Weights of a small image autoencoder.
Training: soap at rate 0.004, 7300 steps.
Rows from block 0 of the decoder of a small image autoencoder, named by matrix and row number. Rows with one number belong to one channel. Each number is 500 + 25 x the weight over its row's rms, rounded and kept within 0 to 999. All counts start at 0. Numbers have three digits each.
After each channel's rows are labels from the 100 images, of 14848, where the channel reaches its highest value: "peak on" is the class under the peak. Only what is clearly more common there than usual is listed. The data: made-up waving flags.
# convs1: 3x3 conv (decoder.mid.0.convs.1.weight, 128x128x3x3, each kernel summed), inputs 64-127
# convs2: expand pointwise conv (decoder.mid.0.convs.2.weight, 256x128x1x1, transposed), outputs 64-127

convs1.119:498486549472466459499419494504498469505453462482509499524560509510491501524509502484498486490510502484500484519477472522513487479526490523507490493489525494495462477503500513481517494552463535
convs2.119:469493478498495488469489483475523499495534464501532473499511503523506533471515496513471503487507478513543467489524482490483485467507527505474491518530541499506505479514499428474467504522530557
peak on: backdrop

convs1.71:525534500509479512466497491550490508556486486499506506508506482543463514552434509502530515515478521480522499493509497515528519501485503487492537470499499485514502533483509495548502516511447521
convs2.71:488472491488481486489523499522569511479501492484507503530526494495457474498501503495520515476570513510508502503479498509505514514491500450500489469447499498488483505500505461471506535490517537
peak on: flag

convs1.105:530517509498469510478499489519539507504474482561526500477466536510530527503505498509504542512531477522476500496580505516482517435514507521530521499489515515493511483535503490540445465482511522
convs2.105:496504489488468538500487498509519511533505489503490496512480482492525483539468517484490511523426506470525496511497502462553513454489498498518460504491514481506491514488483494505533496451489513
peak on: flag

convs1.88:533519514458498506493526510499495445583457443510494499493527504544495501502466501502527519502470531454480441486522477497494493495513507503487535512451512494492504473474499461518466470501523560
convs2.88:506532470498469526505510441471499535569524537513502501481485504475452521502526509514521479509522492521487513513500509521545509482467455537485489486488504486461520511494483482541527519526505475
peak on: flag

convs1.17:520509475496480501506522544468495454473494506482465438532455518519471492558534469496548468503503482469529483494515505530489517513463467478504514485522498508546512496532473484530511489492481488
convs2.17:511496475538485475498513483523496495492485492522486566521517457531468511517492483473526555514537488511521494508460465514512483460475490521480498468528523488494482541512544504512454456487491507
peak on: emblem

convs1.6:509497515492485520517522527505496546539506500535511524499465485475473483498495489494507504505525513514516483498550504454485533514484521513495519495459452495515514534490505494524474526442500485
convs2.6:473509504503489513480483494501477500489502463492499467566534458502513497514506488549480502514519493526520493471518501570534541498519503517480496482515489501513484470504504496494545516480554571
peak on: emblem

convs1.76:487478480523502476485498497516492515537492513473471482507473486546488504529504502502502522476464484536465533572532464434482499523541490510460494529511496496487520501469507503487493514464477492
convs2.76:484491476524547482510488447542484492517530502484525499475572490499530514496533472429468483536566513457497510472535473498497470484535482478501488482493506532530513486527470497494438483521498489
peak on: flag

convs1.31:478538537493515457461483537475526490464541502499513493478458502516487473479489503562512479487522501501496486471516498521496497480452468482530506493489511515487501507475490527501486478503483474
convs2.31:499490490521487527515535440475536552522484496508507461492526490480516481503534460540492480491489530525464507517515484523521546498470463512479500476510464519488468491501536526491499469494481508
peak on: flag

convs1.109:470487507491548463495492536502484562511488451456531511458469481458496514490482487499480513500491488503516523524467452531524455500534505515534505520515480474525440503497474486480484509476518491
convs2.109:518522472495494478508485532520461486538516509511493504501495493500491521460426520502499502496529487493511462503482487505497501479518494501491512463501505467491504510537500503493479472485464487
peak on: flag

convs1.120:524470526504497481496518484475504492532497504492532494522505569515471483481513501462475480555473489476512495533555476525554514488492475511475570486525518468537488496520470515515469543472493523
convs2.120:501454496506496444496456481535487534482501518498500481522500533522472485486467500518516526500513494533498494504480493469497498524556524511557539506566491467483485539478495527510534478487471486
peak on: flag

convs1.101:529486505506469501504468512485493469476520486527556492456474500512457441470542474475498450524449482495492463484516524471483464535478532495526474514527473519523491499494450483505515489522481480
convs2.101:501497543528516506491532541486454496519512475519485493488535503502461505543534485492528468502501461476502514454455515473444475500505499529513553484534484476508511515480514535543456536538483450
peak on: backdrop

convs1.82:476496554531487460484500493472516536444482501477483463511527530547513497465505520517493498493508498500475508494482458402477505510482505499484467488526481512475533502525516516490510459465480555
convs2.82:516490568517505514476534478531520527458491524532496498492487495473489493485486521462480502506528524495542545459547502498502439487508476474519531557517537538514492497503522483509491514469481484
peak on: flag

convs1.34:527490447506489506544489465518521494486536502498519468480486472502551477532482474500466515484514514528489496495483517486456482496537548519441504502505528477471502530486495455529514510482532489
convs2.34:511446492518502491543477469477542514519474488519485485479483542506488541471532505485516515506492474497476455510545522465497511518494460517516525433506494489499506529495508481510479516496451511
peak on: backdrop

convs1.18:487523496496504470480490533475467490475479470530489543472468498505496503454476522489532507465506511494508546533496508517534495477499502464456528529472482466535503547492512562527488511472531485
convs2.18:468490488535467514484482473503499506552487466512521482478519520511493516475496501510505487499521514486493478473521505475549515500434520521509525487449476546474518502496511481509538531521493512
peak on: flag

convs1.80:509470485483481546505502490553510442532487460504464515468524456505469521513505530478513494550501504471505518474498536523483493468511540522529566508464499497512473446496481500481514471532532490
convs2.80:504477498479513520534521461502545512515482532477478470486518469487477530517518510470528499515463514502505514517563545501487514532505506482509491488467504526483480507490551506489523482490490539
peak on: flag

convs1.27:510490464480477478535505500524524490475477536509536505492481489483479466478505511432451487495479473540460486500487456471534503493509485488497468477496466502462498512492511472514505540444491500
convs2.27:487527502467548514505506469530475501487471515502489486483516483504492536485519472534507490429476537492515471511467507513521524515477505484450506489522496442539506527488454540471489458452508471
peak on: backdrop

convs1.110:455521488489530497483498531517446498515469481498547537535493515494454513484506519520504511514528544483505513501501483533476515510498502463510537436456475535503475498478485515504496446503494519
convs2.110:474452470505538507460511497497507484449509519462519520477515511526528481499525486554494483485476490475458502491515491515440471482525462522453532549490481492536527504555471519518523493530471482
peak on: flag

convs1.16:491475473502510534520481545494521556453493507515530480532524442507525503487534480495496475494486459499511475516472515503475487517516515479494432551525535510547497508495487540454476486531477437
convs2.16:512511521503494484487525464507502486500513486558508501482430498484509510468549481461493509479469493536530518539492482503493530523487464516525546482499513527498461474506501527476519526495520521
peak on: flag

convs1.104:503489454481495471492451495464491509486476462509495545468513470483489519498551461503484494481489510503472496466478499459482511509477470543513475484567515526463475511476484491468468532507478453
convs2.104:492516497537530482476515505478531528454515508492488473531496526559501537478482535478471506511470518490507479535482517459477506501467503535511486488500503494499511497434529500472518566511517599
peak on: backdrop

convs1.66:483466480457480507511515491476457469470500536495523550513514494499484459536502493467468497511477477514511453495466449493494513507485472493505469510505470479473507505484483489472474494475514487
convs2.66:516504467479466501468528453524500535515502493522534517507482522532479432526545512531524508549485477488522493487518508477473506491521467483472519478486484490532474494559512450472584489524523444
peak on: backdrop

convs1.12:530527531472536533532539538516495491552535506492464505494512466516515503528454517511533468500460519453500504467488539468511526491496532492487548532504507505509534498477498496501477489482527513
convs2.12:496504493492510491463477526514565497502511516533474504483495522495476475510515504493498480493466509479493456541499456544489532475555526485517499467488480490521485494476485473517514488463501468
peak on: flag

convs1.116:506482501477459520504480490503498528515532497519453511512533535523514531505517504479497541474516523485541445490500468494535483524447475524474501535472489508509508500519514491532572498539508524
convs2.116:511486484526488464511501524516487511503511520516465512520532455507455510464472541511495542515534507502514500508511509504506488455502466510505502501518497488514459538514536507521495499497446518
peak on: emblem

convs1.9:455539470450506477496523537504529490516499505501511485486509500456508474478522466454510500450489514496483501524483488488455480478472513499485514486497479510539493493503501490504528530496449477
convs2.9:527524491488524519500498531532501502460512518520447479469465509496519497520489504468512478501513538487529488499523516458489520536473513503460479547533516450506493484481530466478504480490488483
peak on: flag

convs1.102:481520510517512487520505521502470526490487489522507533521486498542498444462487476513510491483484525490482499527497511494517522503498510465518495533466473491495484469457484502482470466481511479
convs2.102:507501446509480474505515408509518473498523526505472517479515513491485507483496487473529508517499463526535450496520495549484502513491485512525463506495482517501503484493508515499528462471439472
peak on: flag

convs1.51:486503471447504471519466489535525488526481479496535478505483509517455508519504493522472493518461525548536538520501520528501511490495491490498509487495509554450465526508519467486506505498482487
convs2.51:502510491515499508498492468475507493497466487523475457519523545505483534512421496458557536544490509458518551539480539502565533535479482485579498490533538480508518511499509497467483504544452520
peak on: backdrop

convs1.19:497493540494506530509514511492517510487505552485494515484515506506484481470470474560490468509452526471476451476471490488525470510480475482533479499480492510526519502558497497442513497528496490
convs2.19:518453535517482504436493546511531511486511470482535487464479485494511512469499523579495479477506468487461516486489455460482473491473520518465515514541459514546529494473508505507503497506543521
peak on: flag

convs1.127:491515535478502475514522538537527515477523490485540510502492592521521482494509493526482501478499480488483491518451479514525487505516508528503521519515531531536460456519517507498531520486486489
convs2.127:525449464505503499533521475469448486518492496509483476489505496515537481504532478534485521518517482513528528457495478485475551490479494528440492557474487444452521484483516544481497485521525477
peak on: flag

convs1.94:498482517482521490507466489514536501485486464477483499526471492505470534487521513517551505459512523511522566494497509470523494493486518501410519505489507503521533493513533502521501469513505464
convs2.94:485512515516513503475448457452544497534495511537510462509491509517521487495489475507498519530514498505528499521534542501508477481527512499535489519521524503516496495509479470493481490475475513
peak on: flag

convs1.10:534522459555495515503520485453524512494511501508487540490489443460511455508518504483476500487463513483479510505462530449428489505473499466489513525544480454482449497508532482530495506497506494
convs2.10:475499529459544487559527438513493475521516522498500501461459495506512488491482448483507539467489511499493499515495502489532486468465482502451475467495500539526494483462469496511520501504525477
peak on: backdrop

convs1.13:489487516492495522515496472484506474515457565508525564529536522531490482461521502535486503501504517490497491508469511509501480473495466451563498462464482477487510507513489519469494479508559469
convs2.13:501498543503509499551478531488479486536516486452495487496516479454525511502468498555512502513522455480478526483490528473500555552485493516490490514501544479531523506484505492504440480480477505
peak on: backdrop

convs1.95:494497479492502501488478439501465448463535486511512500496481467477520463496481470475474502501486508461489522507503509499470478496510527521479530507499510493523462490464505500534553506509500533
convs2.95:510500461543460510472480469500521479469515471474527474500543494460546537527547502457533513489531485473519512497540512530528515522513500525476480484515502509527444473489513465479517492492483522
peak on: flag

convs1.98:530516490469497501479478463526501495507484488514521493493509520546491485501504506476484469479491538492497459483479482492509533507458480488487499495440476511478524520444498476514524525446499492
convs2.98:499497515481485548507470506467534497494479534498517517476458460520512448482503543504501495467494515483528525486506511460489531497496550525503478496519491468501478496537483528490491507507431500
peak on: backdrop

convs1.72:488530523520546506493503474461511510508504486496475532501504475519539491519480480524543493503506510468519521443496510499533480498499512494488534536488493491531495479466500524513504473536533501
convs2.72:503492519491520511529492500534516502479533465481523485498522473460488513506553520465487471486504506484484510470495484510486511493495525500490483467499491503473543534519491506487493467478530480
peak on: flag